From a checkpoint of a small contrastive image-text model: text encoder layers 12.
Rows from block 6 of the image encoder of a small contrastive image-text model, named by matrix and row number. Rows with one number belong to one channel. Each number is 200 + 40 x the weight over its row's rms, rounded and kept within 0 to 999. All counts start at 0.
After each channel's rows are labels from the 100 images, of 14848, where the channel reaches its highest value: "peak on" is the class under the peak; "responds to" is what is common among them. Only what is clearly more common there than usual is listed. The data: short English words printed on busy colour backdrops. In brackets: how many of the 100, against the usual share in percent.
# convs1: first pointwise conv (encoder.blocks.6.convs.1.weight, 288x160x1x1), inputs 0-159
# convs3: second pointwise conv (encoder.blocks.6.convs.3.weight, 288x288x1x1, transposed), outputs 0-143

convs1.3,200,200,200,200,200,200,200,267,200,200,135,200,200,200,200,307,238,200,200,276,200,200,200,200,200,83,200,200,200,200,251,200,91,200,200,137,200,200,200,200,142,222,200,200,296,200,200,158,200,200,200,282,200,200,200,200,200,200,268,200,200,200,200,200,278,200,287,200,200,200,200,200,200,114,200,200,200,264,200,200,200,200,200,200,200,200,150,200,200,200,200,200,140,200,117,124,200,200,200,162,140,200,200,200,152,200,200,200,200,200,94,200,200,200,278,200,200,200,200,200,200,200,145,252,200,104,139,342,200,264,200,200,200,253,143,242,200,302,262,154,200,200,200,200,107,103,200,266,200,200,200,200,200,200,200,297,200,253,200,200
convs3.3,239,265,200,200,125,142,200,260,157,139,200,200,200,286,200,200,107,200,200,200,200,200,200,200,200,126,313,200,83,150,118,200,200,265,126,200,200,261,152,256,200,200,317,200,200,200,200,284,152,200,200,200,200,119,200,200,200,162,271,200,200,200,200,256,89,200,200,200,200,200,200,200,200,200,270,200,200,263,200,200,200,232,352,200,200,200,200,200,257,200,200,112,200,114,111,200,200,274,122,200,200,200,132,200,200,148,275,200,200,200,200,200,200,142,200,200,200,200,200,200,200,200,200,200,200,200,200,200,200,200,200,200,325,157,269,200,200,86,200,200,200,200,162,200
peak on: letter s (33 vs 0.1)
responds to: the letter s (92 vs 16.7)

convs1.15,200,300,200,285,200,296,200,200,200,200,98,200,200,141,200,200,200,200,132,200,200,232,48,200,200,200,242,200,200,233,200,200,200,200,200,200,125,103,278,200,200,200,200,200,200,200,148,151,200,200,200,200,200,200,200,200,200,200,285,256,132,200,200,200,200,200,200,200,200,200,200,200,200,69,276,200,200,200,200,200,200,200,200,200,101,200,85,285,200,200,200,200,200,200,200,200,200,148,200,200,245,151,154,200,200,250,200,200,130,200,200,152,200,200,200,262,200,200,200,200,200,265,200,200,263,132,248,200,306,200,200,200,200,147,110,258,200,264,200,200,200,200,200,164,200,200,200,200,200,269,200,200,200,200,200,116,254,277,200,180
convs3.15,152,284,200,200,200,200,200,237,200,154,200,200,138,200,304,136,275,200,74,148,200,200,308,200,200,200,200,200,158,200,269,274,200,200,200,200,49,200,200,263,200,309,200,200,200,200,200,200,266,200,200,200,200,200,124,292,200,200,258,164,169,200,200,200,200,268,200,200,309,200,263,200,200,200,200,200,135,200,200,200,200,101,160,200,200,200,200,200,131,200,135,244,200,200,200,245,151,200,200,200,200,200,200,200,200,200,200,147,200,287,291,200,200,200,200,200,200,200,200,200,152,250,245,146,242,200,200,200,200,200,97,200,157,148,200,200,200,200,200,200,127,200,200,150
peak on: letter s (25 vs 0.1)
responds to: the letter s (100 vs 16.7)

convs1.24,200,200,200,200,200,200,200,200,200,200,278,200,200,200,200,200,200,104,200,125,200,200,357,200,200,200,200,285,200,200,200,200,200,200,154,200,200,139,200,248,200,200,200,268,336,200,200,200,200,200,200,200,200,200,200,156,200,200,200,292,103,200,200,107,200,200,200,200,200,200,143,200,344,329,251,117,200,200,200,200,200,200,200,200,136,258,200,200,150,200,200,200,200,200,200,153,177,200,200,200,133,200,266,200,200,200,200,200,200,200,200,200,200,200,200,200,274,141,200,200,200,200,273,200,200,152,200,116,244,83,200,200,137,200,65,200,200,200,200,249,134,200,200,200,200,200,200,200,174,200,200,200,200,200,200,144,200,200,200,200
convs3.24,200,200,200,200,200,200,252,200,200,200,152,200,200,200,200,200,122,200,108,200,200,200,245,282,200,200,200,200,153,200,162,253,200,200,200,271,200,130,302,200,93,297,200,89,200,256,200,176,241,200,200,266,258,200,200,200,200,248,249,348,200,200,249,200,200,200,200,200,200,200,131,200,200,200,200,200,239,133,300,200,200,137,254,274,200,200,200,200,140,200,200,92,200,200,200,200,200,200,200,200,283,200,200,262,200,200,116,200,200,200,134,200,200,268,124,200,270,169,200,200,200,200,200,200,200,200,78,200,200,200,200,200,108,134,200,55,200,242,200,200,200,200,279,153
peak on: letter k (32 vs 0.1)
responds to: capitals (72 vs 32.8); the letter k (56 vs 11.7); the letter r (48 vs 22.6)

convs1.245,200,200,200,200,200,200,144,200,200,244,200,200,200,254,168,140,200,200,155,146,200,200,200,200,200,163,200,200,200,200,200,111,200,200,200,283,200,200,200,200,277,200,200,153,200,200,200,200,275,200,237,200,200,200,200,200,247,72,200,243,200,200,200,231,200,200,87,138,200,200,200,200,200,200,200,243,200,200,200,200,200,200,200,200,200,124,64,200,93,200,200,200,200,200,200,200,200,254,200,200,200,200,200,200,200,200,200,200,200,200,200,234,200,75,200,200,200,200,114,200,200,200,200,200,365,106,200,200,200,200,200,200,200,116,200,347,200,268,237,200,200,200,200,200,135,200,253,200,200,200,200,200,236,250,141,200,200,104,126,271
convs3.245,200,157,200,200,200,200,200,200,278,200,200,236,200,200,200,200,200,282,200,200,245,200,116,239,241,200,200,200,261,200,200,74,200,143,131,200,264,200,303,200,200,200,252,200,239,200,200,200,200,200,271,200,266,200,137,200,200,200,155,313,200,200,329,200,200,200,138,74,157,200,200,200,200,142,200,200,200,133,117,253,200,200,200,200,200,200,200,93,200,260,200,235,200,200,200,200,138,200,200,200,200,238,200,200,200,133,200,264,200,200,200,200,200,200,200,200,200,200,200,164,200,200,200,159,200,279,200,200,200,200,307,200,200,200,200,200,124,200,200,292,200,247,200,200
peak on: letter s (42 vs 0.1)
responds to: the letter s (98 vs 16.7)

convs1.265,200,200,134,200,200,271,200,301,200,200,149,200,200,200,200,200,200,200,200,200,200,257,200,200,137,200,200,200,200,200,200,200,200,200,84,200,200,75,249,145,256,200,200,200,200,135,145,200,136,200,200,200,200,165,200,90,153,200,200,240,200,200,288,200,200,308,200,307,200,200,200,200,200,200,289,200,169,200,200,305,200,200,141,200,200,200,200,323,200,200,200,200,200,267,147,200,272,200,200,200,200,200,200,200,200,86,200,200,200,138,112,200,168,200,200,200,200,200,164,200,235,235,200,200,200,140,200,155,200,246,200,200,200,200,126,200,200,200,200,200,200,298,200,200,152,200,200,200,200,133,200,200,239,200,315,200,272,200,200,200
convs3.265,200,200,200,329,257,200,281,200,89,200,200,278,200,244,200,200,174,148,200,304,200,200,200,200,247,200,271,200,200,200,153,200,200,200,200,200,200,200,200,200,247,266,200,115,200,200,249,200,174,200,107,200,200,200,200,200,200,292,200,200,200,122,254,200,200,200,200,138,200,200,200,200,108,200,200,260,200,200,200,200,200,200,200,200,200,232,200,200,200,200,245,135,200,200,200,200,120,200,200,200,200,157,200,200,200,111,200,200,311,259,200,200,200,200,200,200,200,91,280,200,200,200,200,200,200,200,113,200,200,278,145,264,200,200,250,200,251,200,263,200,289,200,142,239
peak on: letter k (36 vs 0.1)
responds to: the letter k (74 vs 11.7)

convs1.13,200,200,200,267,200,200,200,200,124,200,309,200,127,200,269,131,200,332,200,242,200,200,281,200,200,88,200,200,200,200,200,161,200,273,200,200,200,200,200,264,200,200,239,302,200,156,200,200,200,200,200,200,200,200,127,104,200,200,200,200,200,269,200,293,200,122,200,259,200,200,200,200,200,174,200,200,200,200,200,244,270,200,200,200,77,200,200,200,200,200,126,200,95,200,170,200,200,200,200,200,248,200,200,200,238,200,246,200,241,200,200,200,200,162,200,200,200,200,200,200,284,200,316,143,200,200,274,200,200,200,200,200,200,138,200,150,200,200,200,200,200,200,200,200,306,200,200,200,200,200,200,200,200,142,287,265,200,114,200,200
convs3.13,200,146,135,200,200,200,250,200,270,157,147,200,200,118,143,117,310,137,200,200,200,271,200,135,122,200,200,200,200,200,200,200,270,275,200,200,200,200,200,200,200,200,200,200,200,200,200,200,200,200,200,200,200,90,200,200,200,200,200,200,200,200,200,200,200,200,200,127,200,145,200,200,200,200,200,200,264,200,200,200,153,200,289,200,200,146,200,106,200,200,200,266,200,200,242,200,200,200,245,303,200,200,200,134,200,319,235,200,200,200,200,200,200,200,200,200,200,263,200,200,200,200,200,200,162,133,200,200,200,200,200,200,200,200,200,200,200,270,99,200,200,200,200,200
peak on: letter k (39 vs 0.1)
responds to: the letter k (93 vs 11.7)

convs1.177,200,200,200,270,200,200,200,200,200,200,200,200,200,253,200,141,200,200,200,299,200,200,200,200,151,200,200,200,200,200,200,142,200,200,200,266,200,200,200,200,200,200,200,154,200,262,301,200,200,200,200,139,200,200,200,200,200,76,200,200,200,200,200,200,200,200,200,200,200,200,200,200,200,200,200,200,200,200,200,200,148,145,200,305,200,200,200,200,258,200,267,200,200,121,200,200,137,200,200,200,174,200,326,200,266,200,200,128,200,230,200,320,200,200,200,259,200,200,143,283,200,69,156,200,285,200,200,200,115,200,200,200,315,143,200,130,200,319,200,200,200,156,200,200,132,200,200,270,200,200,200,140,200,200,92,200,200,200,136,200
convs3.177,200,200,200,200,200,200,200,200,200,141,133,200,200,200,285,281,200,200,160,200,301,200,312,266,200,200,162,200,200,253,125,300,200,200,200,200,200,152,200,200,200,125,200,200,200,300,164,165,200,200,200,200,200,200,150,200,200,200,143,265,200,200,49,200,200,200,262,200,200,200,200,245,200,178,278,300,167,200,200,200,200,131,200,200,200,200,254,200,200,200,200,200,200,200,129,149,200,257,200,200,200,200,200,251,200,200,153,200,200,200,200,200,266,289,120,145,200,200,200,293,200,251,200,167,200,200,143,200,215,200,244,200,200,200,133,127,200,200,200,200,200,245,200,154
peak on: letter s (25 vs 0.1)
responds to: the letter s (87 vs 16.7)

convs1.231,200,200,200,271,135,200,200,265,200,200,200,200,200,273,200,200,200,160,200,200,200,200,267,200,200,200,91,295,200,157,152,271,257,200,200,162,200,141,200,118,200,123,243,200,200,200,200,200,283,200,200,200,200,237,200,112,200,200,200,254,200,200,142,200,200,295,200,200,200,200,200,140,200,200,294,200,108,200,200,200,200,200,200,200,200,103,315,131,138,200,200,200,200,200,200,281,267,139,200,200,200,200,200,279,200,200,200,200,200,257,200,261,200,200,200,283,200,100,200,241,200,200,200,200,159,200,200,200,200,200,200,200,151,200,151,200,167,200,200,200,200,289,200,200,270,200,200,200,200,163,123,200,200,134,105,200,137,140,200,200
convs3.231,200,200,200,284,200,200,200,200,200,200,200,200,200,200,200,106,200,200,200,200,200,200,243,200,200,200,200,251,131,200,200,117,200,200,200,200,200,200,110,200,200,257,200,200,109,200,200,200,200,200,200,200,200,200,296,200,200,200,200,275,109,200,293,200,200,200,200,200,200,200,200,200,120,200,265,256,263,200,200,200,275,200,200,200,200,200,200,200,200,200,200,200,200,200,200,200,200,200,200,200,200,200,200,200,200,200,200,200,261,200,266,200,200,118,306,200,200,200,200,200,200,285,265,144,200,200,200,289,200,200,200,156,200,200,247,140,200,200,200,200,200,200,200,200
peak on: letter k (44 vs 0.1)
responds to: the letter k (68 vs 11.7); the letter y (29 vs 6); the letter c (29 vs 12.3)

convs1.48,200,200,200,200,200,200,153,248,200,200,200,200,133,200,200,200,98,200,200,200,200,200,200,200,200,95,301,200,200,200,200,200,200,200,200,200,200,108,151,200,200,46,166,154,200,200,200,200,130,273,200,140,200,200,200,200,200,200,200,263,200,200,200,200,115,200,275,200,200,200,200,200,200,141,200,200,117,146,200,200,258,200,200,200,200,200,140,200,200,200,200,200,273,200,200,200,200,200,116,200,200,200,200,88,246,200,200,130,200,200,200,200,200,200,200,158,200,200,200,200,200,200,200,170,283,200,200,259,200,200,200,200,200,200,200,200,200,257,200,200,150,162,77,200,200,320,200,124,200,200,289,200,200,131,139,96,310,200,200,200
convs3.48,135,200,200,200,200,120,109,200,258,250,200,200,200,200,271,200,200,200,200,200,234,200,50,200,200,200,200,200,200,200,200,200,200,248,200,200,285,200,132,200,281,256,253,200,200,72,200,200,200,260,89,200,200,258,200,200,200,200,283,200,240,200,243,168,200,200,200,153,200,200,120,200,200,200,200,283,200,293,200,200,232,275,200,200,200,200,200,252,200,200,200,263,282,200,282,139,200,200,116,301,82,200,200,200,200,200,200,200,200,200,153,200,200,200,200,162,246,200,200,200,145,200,200,240,264,200,200,200,154,141,277,241,200,200,123,200,266,200,200,147,243,123,128,200
peak on: letter s (25 vs 0.1)
responds to: the letter s (82 vs 16.7)